A small image captioner, trained from scratch: 16900 steps.
Rows from block 2 of the text decoder, named by matrix and row number. Rows with one number belong to one neuron. Each number is 500 + 25 x the weight over its row's rms, rounded and kept within 0 to 999. All counts start at 0. Numbers have three digits each. After the name is the row's rms in percent of the matrix's.
# fc1: MLP up (decoder.blocks.2.mlp.fc1.weight, 1280x320), inputs 0-31
# fc2: MLP down (decoder.blocks.2.mlp.fc2.weight, 320x1280, transposed), outputs 0-31
fc1.330 078:450545536502503503536482477454473535492552498512537527513510500480494476507443480512519526538516
fc2.330 063:537470485491487528465516517529488446526464523499486485452519471498556488515525507488493476501484
fc1.331 032:559559481501485546511471538489490550505550484499498512485466479503513497478497492497530489529496
fc2.331 046:490513520532452529471500510473427502485524493552512522523510469524518468483516486521528530495542
fc1.332 065:458508506504536494481530443470484524519483484530472466567466522478494468476503470503524524530497
fc2.332 060:493519550491533528522532546519548528508519510504487481477448489501516526483479493504498528526508
fc1.333 048:508504485493481511460490487519509499496548530506527525499495503541492552520477491506458502484485
fc2.333 046:468495474510473533569514502492511539529493491523507501494495515472528480515503468516477483526496
fc1.334 201:511470529482499526523476494516513466512512487481499524532534498480513491497506524505538478535486
fc2.334 191:526519560506525519489466469517537495487483496462494521493513487507475519510492535489460447517527
fc1.335 105:519421480493489464477510503519509490476516501495478515533510490497500501483522532497473461492474
fc2.335 076:530537550540543522521469477521499515510462481502485480468486496502505493525465529496478480480478
fc1.336 068:484446499478511470529537477519525490481525517513513487492536485465538507502507528527551431515507
fc2.336 077:449535453523527533446469516527448531468514471542453484511503525530491508502531506480493540488486
fc1.337 153:516507471530475512530517496497513503537520548511493486532472515503469491496515479526557478539485
fc2.337 136:520485538512455491515514498513478531485460579485494492549478504497525465511521577503510493481478
fc1.338 171:524520528479455461524529505487539572477550480508500520483535501566496563508488514533443459497518
fc2.338 172:474481496519517514464458505550495529528457508487493510486502515509512482472501501483508532454471
fc1.339 095:470449521485474476488513505509512484530499537478479496493485497464520489472526516526540482515513
fc2.339 074:514539515520526490475496526492487536467532485526471494518506500524486521494465476492489540489478
fc1.340 073:507456488510464507449517488511533500478482550508492519493495462526497525552519509499459488530488
fc2.340 067:514505468451514487530495500484519536539518488473527498497502526486483492468461467515538481484498
fc1.341 131:481542510530491490510498498508508551519514502469491540479524467492536515519471518480516499454519
fc2.341 126:483560536524504548519512457481510491499507522480463486489493461529492455544485494493484541504529
fc1.342 271:492468523500514438467483543483476574505539491514522514506519474499497474498476548475475532579529
fc2.342 318:567478504498543460516514555520506490549510518501468485464476485526510466508466519475489522532486
fc1.343 055:525521507542515525528521512455466532470520448514499463562517483483519469489512496521493523517490
fc2.343 076:458518459527509487520509473464532479513526535488525535511521478517546508490490494486494520507505
fc1.344 059:543502425537512472522499471529524503476474469502518502481521503502524510496521545534510439490522
fc2.344 073:458519492468498489477515492494449522485507511528474517521535519467519546486499468511499521506506
fc1.345 044:490464498497478521533488525498500498502564479517528474526477488504506552538498502531488517504510
fc2.345 061:450486460510518515493537480454504490499480568510544514523548475504521459483507483483456459500506
fc1.346 123:541529482545557550540514544532482492491522479489488465481549508496529526497522501444498536463509
fc2.346 152:520530500537506502492484522479477460467519469496484486519544483456559511497494474552538518467497
fc1.347 040:484527508497486521532513509487451500520532529528495505478495504468500557512521463544466509461510
fc2.347 048:439508465523480471484510472522558508485493481558541540566496497530500513500508516496527486561513
fc1.348 068:525515521562480544487497498472477482529476529490532472563515521503511480500516534478471509521494
fc2.348 069:462476463482497518509470531493508492528545509522553505512518500486516529508486440525541474504510
fc1.349 105:521496455494501510445495520473488500483503534555509521501517472466551488483497477518496492484480
fc2.349 107:486479524507497470493532557484475486511488496501457499525522507542411474489554510474494496483510
fc1.350 037:500508507492522497508472494509492477513499484492522433514491560507497502541466505478543527498498
fc2.350 041:486513524520457511476505468480423493483500508486520518504504478500534505477527512505530542494509
fc1.351 082:511491509490468469482507461530481475471501523504462494464476499500462486514464513505496469462526
fc2.351 057:420519499503513525478485492449481471487559478514479470530519486530470474449528494497542537545501
fc1.352 077:489505517493451471504512468480514543475503521543526522476522517495489487505498506499488482551527
fc2.352 061:512514519527505510491514508502457489535506505495524490501472476507542482494475503479495520503485
fc1.353 059:525524493492507482495494492502491548486541491495582512479469533526542531527481472512468533510522
fc2.353 081:483484508522463505505515487509486464489526513514509481479501508498526507512533495541539455474500
fc1.354 044:497543491513516490532501478524533503510480480482529500489501490503515500494508552510540487504522
fc2.354 052:449488512487464508474519478500456467467520502508489508521533513474556537490516465485497528499503
fc1.355 057:524483503522557516500539494521492549478508478508501499503491487483548517503512541564485446505491
fc2.355 078:444473475462468488514495460485514485480509486533515543488576496507546521485507508467514484502491
fc1.356 045:529505528510523521522529511484523535487515487491508533482467483486521494495507484512484485452521
fc2.356 030:512543550547492546509509501467482458531487490536498512456452496491476490496464518466509500462505
fc1.357 050:533415486499523477498534498482511501485489504493505475555495479519512504491539509516483468511490
fc2.357 051:466527486501482523482465495487479513542542492461501502480519488490496494495486529494470476466521
fc1.358 121:497416471450497491480504518546513476518539505475477504544502502503531504513544440509502507508508
fc2.358 113:500525505541532538519512506502448550464511493490517474478487519491517475482502530499469532457492
fc1.359 152:489527499522547555515527506493522483496536502514456476453494498513535528535516510458467495496515
fc2.359 249:446464454506520511460502478500468472460533507548510507524536463495535487489536505487475467487478
fc1.360 030:496463525502464488487501500497496503487504495483467513482543490499525498500499535480478511484498
fc2.360 038:503536516538480521535518524488491506517533514503509530538494482526477491503486491499539523548548
fc1.361 045:506519477552510466505451498468498523452514514557488506473475519511520518531504498515473484494512
fc2.361 031:464542522518546554497512453498474480483535493525528538476488496478492521458465485514528515479504
fc1.362 039:503514524506509511484458493482462516507539475524536493523494508558483530515511473533453524475525
fc2.362 044:489482467531465480529543501506534509467526516493539543539521515501581467505525508475512481503462
fc1.363 099:503534542480473494474484459496464513480485498517505506514503500496539498547475506483530501500533
fc2.363 097:500498520486481493467463468471433457504466531478519482517513513458544491476493534482528484519473
fc1.364 036:502476521506535501468457510515471495512486524472506499488486499517556471517516454485464525500475
fc2.364 036:505566542566514589494532471453459488464521470494513521491460465498504493474514511504513485498513
fc1.365 036:489524479525526491542485477484485523494529507523524508513512477533449477443503488525564503509541
fc2.365 042:456499501498468500444505503513504506513500484508521476501519491493553535532517500513473527464518
fc1.366 072:488480503506487452531495455558524496481479555460430541453489475486510531526493537499534476495500
fc2.366 057:474528512510489511450492535456472524512518469562506484510484497525510486480538454497506529504502
fc1.367 114:523459483457455489499497501505514511524562495545509489535503515528468513510523454504462515473508
fc2.367 088:479535519538511481524497510520478568515498519485492504465484488477537494500496583483501466513506
fc1.368 062:518563473544528511512523481516522529525487503460514510466512497491520534534497511496500489482489
fc2.368 064:472479457494511517479487491526481495483530482491503511527556458495523522474493487514515487469489
fc1.369 032:540477561488520488526475474531500500481491507498489455530459515528502504533497525489493498540490
fc2.369 037:441496474504419502483533506487468522510539480509508554524512486535467499466500484541547514506541
fc1.370 063:476468509502468469474475512527485483495554512509471490513502444480482520511546515491530526493519
fc2.370 059:532524505517521504522515473511510548504472490476532500508486525524502505463462474514481496490494
fc1.371 081:476526528501512519500481478490528509484519491495550505481490502456506512483486483479528493511492
fc2.371 095:481451445483516513477499500468475474517526481508518525550461484494494509490541518520490485507490
fc1.372 048:523535553531484504496495474496511533491456509527504538505517501513522522497470486527481521527536
fc2.372 065:474540535544456520481499475472466490483500504543533525517505484535506489487506482515507522526551
fc1.373 083:524515475530523522503540487457527503511480541475506538515453466465510515504517505541444494558497
fc2.373 098:494488444515525531503492471422495495545489517535503492499487471495498457499494509511447534529518
fc1.374 078:501517519537544530518478512505507501485530454496474448465546488495556537503481479476481531478528
fc2.374 101:516510483543501527500481523532489489434515486503498506521532484473532524518521482538548533471518
fc1.375 036:491505537532525482534499479465509517489500483479493493496534489482489503512521509477524487558516
fc2.375 041:519562539575512533501554517514498521466518469529490512500462491513528518487466491508511511501539
fc1.376 105:537515482515511494493445456496481471521438502494488475506493502504524482516470525469474525482499
fc2.376 096:531508529530541550506499492513540522484509501513491484425448501472501539487477484506466454476488
fc1.377 066:467470503484479534507497529497445462508495512498478473491486515508533452508517478513502516531515
fc2.377 053:536511517505543517498495494520513505508532530529533542501492489510514474487458500507482512487498
fc1.378 146:536528513482464507509484496491465514507500514487523526480503503481503509528499482481521530514483
fc2.378 162:535467549482491455501477523461464479511469470475527479524498522483555510460506542497499475493476
fc1.379 068:512474528458487508473514511533527496487536501462539500507535484535502530487520544475476488494476
fc2.379 070:491494551514508519510474461492484441464494454500509503523498478536508483491527540468477491508519
fc1.380 146:528497498498516556536484516480493476475509481577534494473495499525498516529481440491457488508483
fc2.380 143:529504510499514523454498497478529473510489496529480458487479517515507515515463494434479509481523
fc1.381 047:482500508498501510530529495528476508519526466552496493512492507497528529522503490546465469474506
fc2.381 067:474477455476496569497525461492527525490498523536450511490533527502558494485511511492541507524496
fc1.382 156:509532473458534527511501499491486542510491494535482465467474497486493472474496519547502490507505
fc2.382 144:540497571495491472515448508457450458521521500488479494498496504483468492517500504487501490494508
fc1.383 031:495548526475492495526569535502494506533527478497472477513492531559522536518537470508514495505481
fc2.383 034:479531490532487526504471533448457495467509476552507515516501466526495475490538514532513515476553
fc1.384 047:511470471499497506500524474485504491496489475533499486531522504499518501507524525527478471506478
fc2.384 046:479519448473486509503495499485469515486553514498476460465496511489511518495463500519528517499509
fc1.385 149:486488462487519537483488497534493507503520506515494487540479509500539468500520487541492534438493
fc2.385 138:523501490538530545491471497528470495465489478482489484452483495492559499479464513491457538449518
fc1.386 091:525524514532570537523485529531493483460524491482484430491555482487553534508471479480492544486518
fc2.386 122:515507474542502529487485532550489493450519450508484501511551476468557523498498496537541521458526
fc1.387 055:501456489475513491499508507477550487475513492495543496520501502500499482511492500497519474531496
fc2.387 051:441495481521514504479503500490440480502523502535448456436523494503503480483511509494447514480520
fc1.388 082:521525508527549530518498553527492488503536479499496447493517504493568509523489482468511530466501
fc2.388 101:524515476568514529504493529528500495448522448506474494506552478471537524518510509532541523466522
fc1.389 031:499509557518549493531456479518518459455510524503479521490517484463524530489497473505501525498473
fc2.389 031:417503488550478528522503514466466498485548500508508555526513470477465471492509507494548529521510
fc1.390 075:463494526513525538473523546496483498489588500512489506482501494491517487473495506508505514465486
fc2.390 069:485510503484526565473498464498474491510501467535499499480473514461545509483495523476478515480473
fc1.391 170:486507451509487500513551498498556516504561523517496521491482522472449524480478454504531460532493
fc2.391 131:556512537501544522529477508533524506475423525497483501518464498501547484511485532487480505503474
fc1.392 135:523532535516512549507492502508503448475524487520440459465517500456496518546489519492497466532504
fc2.392 177:495458465428473461499478499512472523477538529561535542544499447503504487485524461555473508484498
fc1.393 091:508520510492469528502554514537560518466474468505475509481467515475482534492511488515501453461510
fc2.393 072:521514538500554539480518469507535499509473510531502506463441496492491494501455469459472504484472
fc1.394 087:484528471541542589525510525491477513522472483550468520472497490477490474465471489462515518552508
fc2.394 070:511557566553541534467506460457518467487533499504487461505482494534513516504472520495500531504512
fc1.395 054:489458483509534485495486473533514499511510499506471486521513493529492512495524481551489487453528
fc2.395 067:443536484487452490513523515476489501472534486468511549481477490467498515470477502500467512537491
fc1.396 030:462490459496494514538503500456445521509512481524504445507515483516506527503544477499484534539468
fc2.396 031:449529490524463505490498484424423487507541493527487545535510494505484463476538522510517516509512
fc1.397 042:519557510455481492486463449493486462491511514530540517497488465472446495489491550497530471519534
fc2.397 058:481508492516503513486495521461480527469554452498463540498501506494523512514503499516530534483485
fc1.398 035:486501505508499502511535498511516542545523506497557496526502517486520526499492457487435517499466
fc2.398 042:507519462495549524523491532516552505469498526505476541521513493503513493518503501526531493474520
fc1.399 101:530528494534552519521505537518505491503549498484495439507535480471557507499471485447508534477488
fc2.399 127:507514451560506538483491514532509485463528443490485507502555483475554536510503501538539516474510
fc1.400 028:535464546468484502524522511507483546525530471490516493522532501477486524459506511442496504495519
fc2.400 038:507518535548465508515498494441437486493532505499514535527478470522490457483499508515529519527540
fc1.401 048:494526551486454473485495456495466494461526534497492528565470506457444511531486523514469482488485
fc2.401 048:461514525504520520500489497498500499505496486546492482478498490477462505493491479506502509546538
fc1.402 052:464515550505495495502465468523496493515561523489504500488496502468507518517505479493479506488483
fc2.402 062:451509444485554540472515513455479495497534455519528533512469503478519507473547510534511515502486
fc1.403 053:471451488499509463515500461548537536505500551530489513418498504480503502513496535519509467479537
fc2.403 070:471539462478492512478494489506449496464532464486465509523504493528519546492550467514534523511465
fc1.404 067:466559480510497552521513491515459530494548491528515494501490529485523475522477476557482508482512
fc2.404 091:510530443458473478501478490493551501492489470502527533551546477500479503500542522504516538496507
fc1.405 066:464521534497536490551484457535494541492502491455489550442470464473500484478495539544543505522485
fc2.405 057:508469479438445492446468539485490483512513496528505500566517506509490529503515460479506509463523
fc1.406 115:482458513487517490521504499535563524500540521532506458520498506538536510534497504495441510487493
fc2.406 135:477535491513476507477507480549437545489503488490465493501502500490520532498506497509509481496472
fc1.407 033:526464488508495465523496488508512493489486545509454528523509544505516506513504509495516515440491
fc2.407 045:500514569542490515489506476449430484495516495480531477495483496519499494473521505507506510517515
fc1.408 051:495409505468518482482496545515514495531489528489463469535504503479549503487544465530492544486475
fc2.408 051:503544484516491502515511475465427523501532502468540510491480500516508463469495519485541510480499
fc1.409 038:505453488530493520470492474500504517478523467466488493520526503472540510487510492518477512527488
fc2.409 049:505521483484481468554508505492499505527524518507542546503518529492503480504550480525510472464520
fc1.410 046:481537487521480499502502464538485510501552499539537498462514490434522516498505515497511510490479
fc2.410 057:410501431473462500492499491476511483511518492491492534515493515521503499541507516539524495496512
fc1.411 052:482508491440483517466487517533544512521575544506525454503504513469521538538503490533469498530511
fc2.411 062:454489458529477520537504483499462508476496481480528534493587505547492498502507520465494508462505
fc1.412 069:524514504539520544527495469519545485463453516515529486502468506505543508479513514520466507477479
fc2.412 064:473558558540487526485497460486483499480495500541495487503508495486483536489514513487487488498545
fc1.413 059:494474496494519500511516517521503495480534470524527469504484494539526508498532511472488537499513
fc2.413 077:468483534490485508526490472490461475455511432543516508508514480541529508488551515466499531486541
fc1.414 075:497500502477474481520483496484477501505540523508518501481474537502494536546487460505469494477524
fc2.414 073:536505475491474504515557523507556499478487517511475493529501486516505480469505482548545498485493
fc1.415 036:468517524497525505504499467471515494482524478493525468509535514495499501456488514501518460496501
fc2.415 039:519508486515504529461513500475447497488495499511508524518478470519476483513505525514510513518509
fc1.416 121:483478518502511464528510462524496494503485492511486506501546493530513476491492475506477506523524
fc2.416 159:497481487513529517459472492451522505504488527496492478529466514508484482455494475512480486533486
fc1.417 069:501517495457507528478514487455494530486537499477538541538459533492496527514486461496454494517493
fc2.417 065:511460493490496530520500525518527449523462552519549479500547507498524456508467475490506531472518
fc1.418 102:534544457499489528476508515480473507520502493527548503516475517529479502513499461496460517481500
fc2.418 070:523470524512438460542506503518491488494505521467522490513502516515534507494505539528532494502492
fc1.419 042:494482493532502510524515544519512490515480469478469454508469532548502480508521469538516513540479
fc2.419 053:518528569486477562549542457496511529497525516542539565533460469523481502519488494534499507515517
fc1.420 054:518555492528462534518475513507502506470496501478551505503514513496488509571490489495516489471500
fc2.420 070:488544515476459525474496465448499512528512482519502490489527538475499490508489505469533462498492
fc1.421 037:507491513519527496525526513499482482507523508496500493548486483482512518488502503548500522477491
fc2.421 052:454480432475469516482495467486522540503499471520544516509536503467562489519493487474523511526504
fc1.422 032:503507476482527506527478528510489513491505384506491497472499487520505506479523502528518501570464
fc2.422 056:502511547510466503519515506474432519522557520504528521549497498510486474478512501518523509513518
fc1.423 141:474481512504549544523538476443525545532502517501504499530474469519462479509524533448469479554440
fc2.423 161:483478475493549513510527470471554496532507510449491466517480473489518507505476514449455498533484
fc1.424 044:508519496522511495500524427519517534489525517491477526480516493479524537518515513555470476488506
fc2.424 066:483453477495491479521458523534484516508493476528500514502556498507477467499503475523524499484489
fc1.425 071:512553517498493535470514489493475509500537467496575512541501500490483508517478475546451467501483
fc2.425 070:445438431467493509506496497514509510524489522502544513463532521520543466558496495493538525485505
fc1.426 097:495411485465515518492520514556502486515482527481477484531497497513503472495506462489494523520452
fc2.426 068:530546508508526534511478482478481517509510494483484511499442508482507457489494469508517515474535
fc1.427 043:472494526531503480508504462554512517471531463511485521496532504495545499500490492522483510488511
fc2.427 062:436519442487518476511519547482500492500474494499503484507506484497491509488566501517499504521478
fc1.428 057:503580451532525525522511457490448532471491463528521516500489495505526479471487508522499472498526
fc2.428 061:457461479473480456452503535484540440516518441540525521516521470489474526524519490518516531497505
fc1.429 038:560555542511525529511529520479508492482446462477452471515469530481502517509514503489545492508482
fc2.429 059:485484496491434470484504540500433519513576531534514523536537506507478480497521503517536512474521
fc1.430 114:520464484536525512492503507464506509530482510462506457520483482495533512503517542478437515558469
fc2.430 121:501490455499558553498507506499568485531507516467494487465494492481516539491451471497462477477482
fc1.431 064:498466484522541510513513504491494523496527486496501486534473521455483461480494500485549456529491
fc2.431 062:469511495458546565455502488498455488484453468519485490460500470509475508512483474450478578472509
fc1.432 057:527512497497509493515504502506485518492526481499501514534545517461510474524513494512539481516534
fc2.432 054:463505511499498559459514505484458492506516499518512513491508514520502534510495526499496522511459
fc1.433 055:515524490508515476472506453505514540480520477529525516482514517498528512483516505528502470504498
fc2.433 074:430469471459457574507514498498458451482531501504486509508531504482558522531491502496515503467500
fc1.434 032:499557510483517513517494490462514504517505458502513490536480491513509480482470478519488544488513
fc2.434 043:455513490535440501521503505478470504484501475507506532526504485466512487464517525518530508514518
fc1.435 036:501503487514550527471504524503522497495496453489468495524489509533501472505474456512522461472508
fc2.435 059:520485527484450517502514500463459519509514502510508530564483510521488496503515517499541501461523
fc1.436 212:536499494534532514540508502536499481520515555519529513466496479549461493524482476510462523480468
fc2.436 166:549502525498508523511525523500554507502466462515451483516471500509485514493526497510455500500532
fc1.437 039:464513489472475505488513495498533484484552497509567484511485509452500521534483504509472485506495
fc2.437 047:484528456484468476514473506521464539499508530503506545527515505552489505489514495503523549473513
fc1.438 040:512511464514505524500494498538496561499563508509479502481482469484498505517493503563487491490490
fc2.438 063:460481475464507440517512497495492478521545466514561520540571520498507471482532496486502501478506
fc1.439 043:514436482502527469512494513503490499497468516528504443521548534504497492471499470519507490494518
fc2.439 045:438527489510483532463504496497445508464550501500449520512508474521521526510503540497508499499484
fc1.440 119:506512489498533552529511478522466497510485407489508500480500524521497467495519501522526493480535
fc2.440 136:535506569501443490527506547485505474528533552463508482515493522503465494493534522508535498502498
fc1.441 039:476458547522488458481483478522516464516459538519467489489495528496509467491529561504522475514510
fc2.441 042:508554542559559545498568499460484531471500498523508531499431479509515481480493457495507522503496
fc1.442 051:520536466516481494522485464505499531506510541510505528460512506523484504539509471485462522463519
fc2.442 050:468479502503472493486488513512481470527509496501556487530508480511550525460504490517548484568497
fc1.443 217:493508497536532534485532504447522494506484544483513491527498476484505521514494494542457512560478
fc2.443 279:501490428525544525483500471442536498527481528519493479508510466489521490507502503522451520537515
fc1.444 055:512479509482530535489512522515454524498531513487506492526467526501541486534554456488449558501499
fc2.444 056:503497479529530540513479478461492476489526465474518490502467489469542504489503488511516547488511
fc1.445 035:508553509515505525512511485472466538484501514457518496507469537518527478523477487559460496521536
fc2.445 042:430546516523475538474500467454458512471550498544507534562469484503503514504511477498503527531539
fc1.446 095:514477481489483486488522478499482518506497507511513499469474480496553518474528509540491500473443
fc2.446 085:473461504516501514422528497463495462509515475478464512522518514524469472497476523465460493505535
fc1.447 032:490527456515504501487517468504523523484512495473464481528516511511493523489467540470508509489524
fc2.447 057:484531501569473489507509492463450473490535482485521500477503488519500480475497496510528537506519
fc1.448 052:531495503496482459503505479542508495525508503441490541470527479459489535527520519551506474503513
fc2.448 055:489483481485456471502469539473513492502549510473514538534531500521484494472490487517533516490494
fc1.449 041:495457504511512485518502452540535498499501520498484521457512492482516522501484547542539461471528
fc2.449 050:462531486462482471500504522452465513477501495551536503538552519485478498496534500490488498531471
fc1.450 044:523522486510547536513493513507523483497515484514524469550511492527551490479536520509508496502514
fc2.450 047:485519490525482495513506477432493467471493484461492510502479507495520508510500511511529532472523
fc1.451 082:467446547504528487501481529500520511504520506467488511503478510451529479487518505518545489535497
fc2.451 068:484525492509545533439521490447449496479482507495490482495538489516480513520501491480454510483494
fc1.452 032:481456510518521507475490528517500516477525485494489519480499482516496487491502472530535419507498
fc2.452 044:468521510533493526515511494464501522495526490496551530534477468501466494481508518522559493504486
fc1.453 109:502471499484513514438512487483494499469506498518550533517534502485531478479519507529507468506492
fc2.453 100:463489495514502474469500548495503480525456509470454515542557519513457487500510493467493470475491
fc1.454 259:531552481523514554534496489536540476522470483504508504464495487550513479532496471488455507441516
fc2.454 236:541533542518521553541538472498564488473487493500449470501469474548478491526503491518476513522517
fc1.455 039:524511487498529501532474471449511477490481467577473472466552528488472521493522497540523489532535
fc2.455 046:472528505500514559446503465470442484527522502509485514478498493526467479501481503434512552512514
fc1.456 046:485540532462485493487437514500486501476513485468475503501526482484530495464488518487542492508489
fc2.456 052:508488492492533540512494507455476497503516444514500553507466483480461493479525474486519489488556
fc1.457 049:483482532498501515541496501468517514500529491506525562496473493468472504550474513530529492545502
fc2.457 048:491502485480483510451503540534506500523515523475557485517552495518563495482526483475460515470498
fc1.458 065:510465506504530474509501512490521475508518475528492473535498512485540516486503514535545479495513
fc2.458 071:461561509538478514444502466499441510473500469549479494534534500507509509509516515465505530519492
fc1.459 049:520461552481506525516501475491504526499536549510524544474489543497524536560494493509491498485490
fc2.459 055:434520478490521456506508545520471525458506499474517431504513485484483488504523500497496501509494
fc1.460 056:464496462498499494510522515570523525479514486529444525485501471475500536503516492538504471511501
fc2.460 076:451490465494476513493461486443454473469485490549518553493553513503502524460491521523516512507511
fc1.461 053:505439468516494461527507482565523490495514552514477489470465474481520537531518545511525451481508
fc2.461 057:441529511514521496466489484463465538500465459507500498494506512509522486483505514516477502526502
fc1.462 075:451501540500521471469496474472527525484474504507513469536484513541482519518531501457496496586510
fc2.462 084:523545549525556517505526483501509494457504458536484491460456485468520482490488481501464518521507
fc1.463 033:495460521517484488508496491501464486502549541441477474508481531470500518477533542516529473547499
fc2.463 028:498523506550481573504496478508516498477467438527501515479516494499533471506469490468462488479535
fc1.464 114:547471512493490450527524502497514531477549509522510546564527493529461535482480504471479477515500
fc2.464 099:497489547537449480512478507478502530543547530469515461484513496476511479504493542478500508509475
fc1.465 060:471558499523525537537487486517491551495511521507524532435517478508463476479500507524503510494521
fc2.465 054:464475459455457470472482525520508493513527470491511533563496464522528552519512494504512508486489
fc1.466 039:503473526457490465520511493512493501474551505492541508515494449494486519518502509531487475517475
fc2.466 044:477495451509455506506507501496500528546498537465504517540510528493534507508499500482514513459519
fc1.467 051:502524501500533527504535463520483530484535448515486524511491529488517503482467492560495503491468
fc2.467 071:455497445473472496538532538502518459478505515518532482515551478515551528511553500458516538491481
fc1.468 071:478511529478488466503509447541495505478470515458484507480519487468520510496512548521560464501499
fc2.468 055:494481509482481496489489530498512514512520460521497527537521498537486519506528464487512539516523
fc1.469 045:509501552490523520499527429464564503524500461492536529494485464460494561477479515501543495499523
fc2.469 047:486508521488465483492534520541462537534509541580489504486508569521476505477489467463476514481511
fc1.470 071:489518535528548507522491504510529515487515472473496465486534463501518533506476484461500545533500
fc2.470 090:514537509561541549500514521523506474437500445540454486496502478465537506509491489526537534484527
fc1.471 045:516552494530465491506504510506497530516526452520508501508517502504522525488466513504484522495521
fc2.471 058:480490508503475450498496482479486449485527464454512504531504469485540503500509533515542487464513
fc1.472 087:506458492489493517511510496546495493499529464448518524515511461492529496463512528495486446504487
fc2.472 100:516486530528532502477482506497542520502466502475523495509497493496477477462495537498477478491473
fc1.473 094:475518480455479556526528517510518472492491467495481491510478487524528516497543496476509487501492
fc2.473 132:437502480499523498490485517522535531479517453570486493478512507486523528495522512481493464515516
fc1.474 105:495458477483517508444509511501502502479497498530521519489504468484535449469496515521473506512499
fc2.474 107:498482508522480471482520528467473481505461504453454504525529500533445478502505521450481468481492
fc1.475 040:493503547482482477480487478517520508510482517517502497526517502509518476508453531470487498542519
fc2.475 048:467544542533480504529511515461473507485495476533483496499488500536514506451515483497518524557543
fc1.476 066:488508527514519509462506457476510490520480553457527509520490475459506500495533503527482494576500
fc2.476 063:493544511545529545489513464453504490534472527539495491503508459511500469495503494495441519546542
fc1.477 032:512487553482487516497499520489518526486482536515499525507484518484470432507487490544482496493483
fc2.477 033:486506538534486522484507464462448502495548490513530528519496477497530473502470513506522530510529
fc1.478 176:456523522514515579490503465525509529517561454500498492510481476502478494480467496508546475513474
fc2.478 206:456492487495431427502495529517494505470506555518470525564534476465501504561547498490526503519528
fc1.479 034:489492535499477512503478489539550473475545540439496530488502474473519509526464529508453515501485
fc2.479 037:501538447498511459511488495458480555532500484567509508541542526510485503477528489512525513483529
fc1.480 147:484492520499499574494469481463518529535537476480514459527499497476470499476466479501553481542504
fc2.480 162:486524512507447448512503506514496506443489553530476525536518465481536507542529511511515468515510
fc1.481 040:500478508456488484545516492521484522495574475530523479500512470477495513476500484551499494500511
fc2.481 051:414503485503458505487496491492521499496462490495527519490563505476544500539527486486504513499510
fc1.482 035:526474518499503475499493531502489557454554495496512560519519509463481524515489490467512481503483
fc2.482 042:433477502498437479498477516472468442524547508536533539495526506521498490494499479510504494499516
fc1.483 106:479443507459509540501515503499485517503574506469508518541492531491544499532523504501520499489472
fc2.483 109:475504490506497506495491486522452502522492465475507464479509512475526479471495512460497522440493
fc1.484 051:474525542468485484526498491542458534471557512570563531462522506469483505517482469546491488486526
fc2.484 062:459498446483467491522483493479525509517480487514481508497513481515487491505539490511507528490505
fc1.485 062:496513510512504522510532496476494507448460492509473507494482441458523491505513479522500479498500
fc2.485 072:454479469463538520498482507505523481553556500510526495499538501489515484465513489495491499496515
fc1.486 149:488524543508528533526513514493513518502534503552451506505506510516498501562546485432512487515504
fc2.486 175:489482507464530536524524497526564514474526489551443491506460476482482520524495509470491484510468
fc1.487 058:499501490472527499512525495487469517467479438522529492524521519497506496490504490561516461512543
fc2.487 067:504475471512469537449493478500474490491514510532550510517554495507488496539488480482503531491468
fc1.488 074:475490495489530535491547505500481486494471482455521511522490524505514496512505529474507483520499
fc2.488 080:455460498483499509509470486509508481498448464532495471486502477518501511480501479472479502458505
fc1.489 074:520487531524484460511503489536518509507474504470465517449526444493474507521519533504504509520481
fc2.489 061:472459435453479494438456502451479516536528530502511548547525508493496493467501440495515490491504
fc1.490 067:501424510498504490529521521488536467505557537534485452577509510475503503492488494517506497473506
fc2.490 076:441564492545483522485480472504439555483452495515488508501531513522466507507547506494481506532532
fc1.491 030:520493484487500461478551517458473485469509498518498505519454475494496542493503460520471490471510
fc2.491 042:461526525530487493497500505456460485496519496517530526519468454526524452486488512527519520479539
fc1.492 048:490528484515502546508534513499486525504535524517525477501501498526520553519524510487455523495480
fc2.492 049:500459450473467504513497464506516474483499494484514516494542504516493480532473460488536506474530
fc1.493 052:508514518528492504516511456534494507516515514509478516478487501515545527486512507529475496500490
fc2.493 072:461503414478514461475488506472457477466521502486533497464551516476499525492510511530554527484477
fc1.494 109:535488545534522429461463518500494534518493495510508464498522490524494475506489546505465503568522
fc2.494 092:553505509505512510584487515531564514465514446470541492441476504480502506508461479527503468483482
fc1.495 271:506516475491501559513457442502486482489468492503492500511462528480552543517493476470485527436484
fc2.495 184:556448514483529508503457486520515503487485503477495473489473488458505563498481516488458481470457
fc1.496 053:533495447512477500501523485483484492502510501527476504502519501517523534481522499551473494471515
fc2.496 061:459496458476545439535475511493550507512538489490554522494515475509491461482502489504533494525498
fc1.497 103:480567471558520550487487505519497487463490450565514489470504499473506475423483498478487516503527
fc2.497 106:497517519537539529487482497458481496537505525483515485535456502489518497498526539487527535512485
fc1.498 070:447469490487485501528481495506518482502523504527466415507550518511530486466521518519514520502520
fc2.498 061:497509504514503551522517463526518536492474454527490537510509491541453514507478500463500485477470
fc1.499 048:492484509504503461502493468541500509477522508501480531485523499475491567537494491552468502475519
fc2.499 064:445514470508441537527487528486518509527486516528520488495472488511544495452524507498519484520471
fc1.500 058:516492467525557523512502510450490506497496457521521469569528472521523492473506531530512492525467
fc2.500 060:488485493494500500494540507486515463493540491489529474428502498472509508510487527479478479471521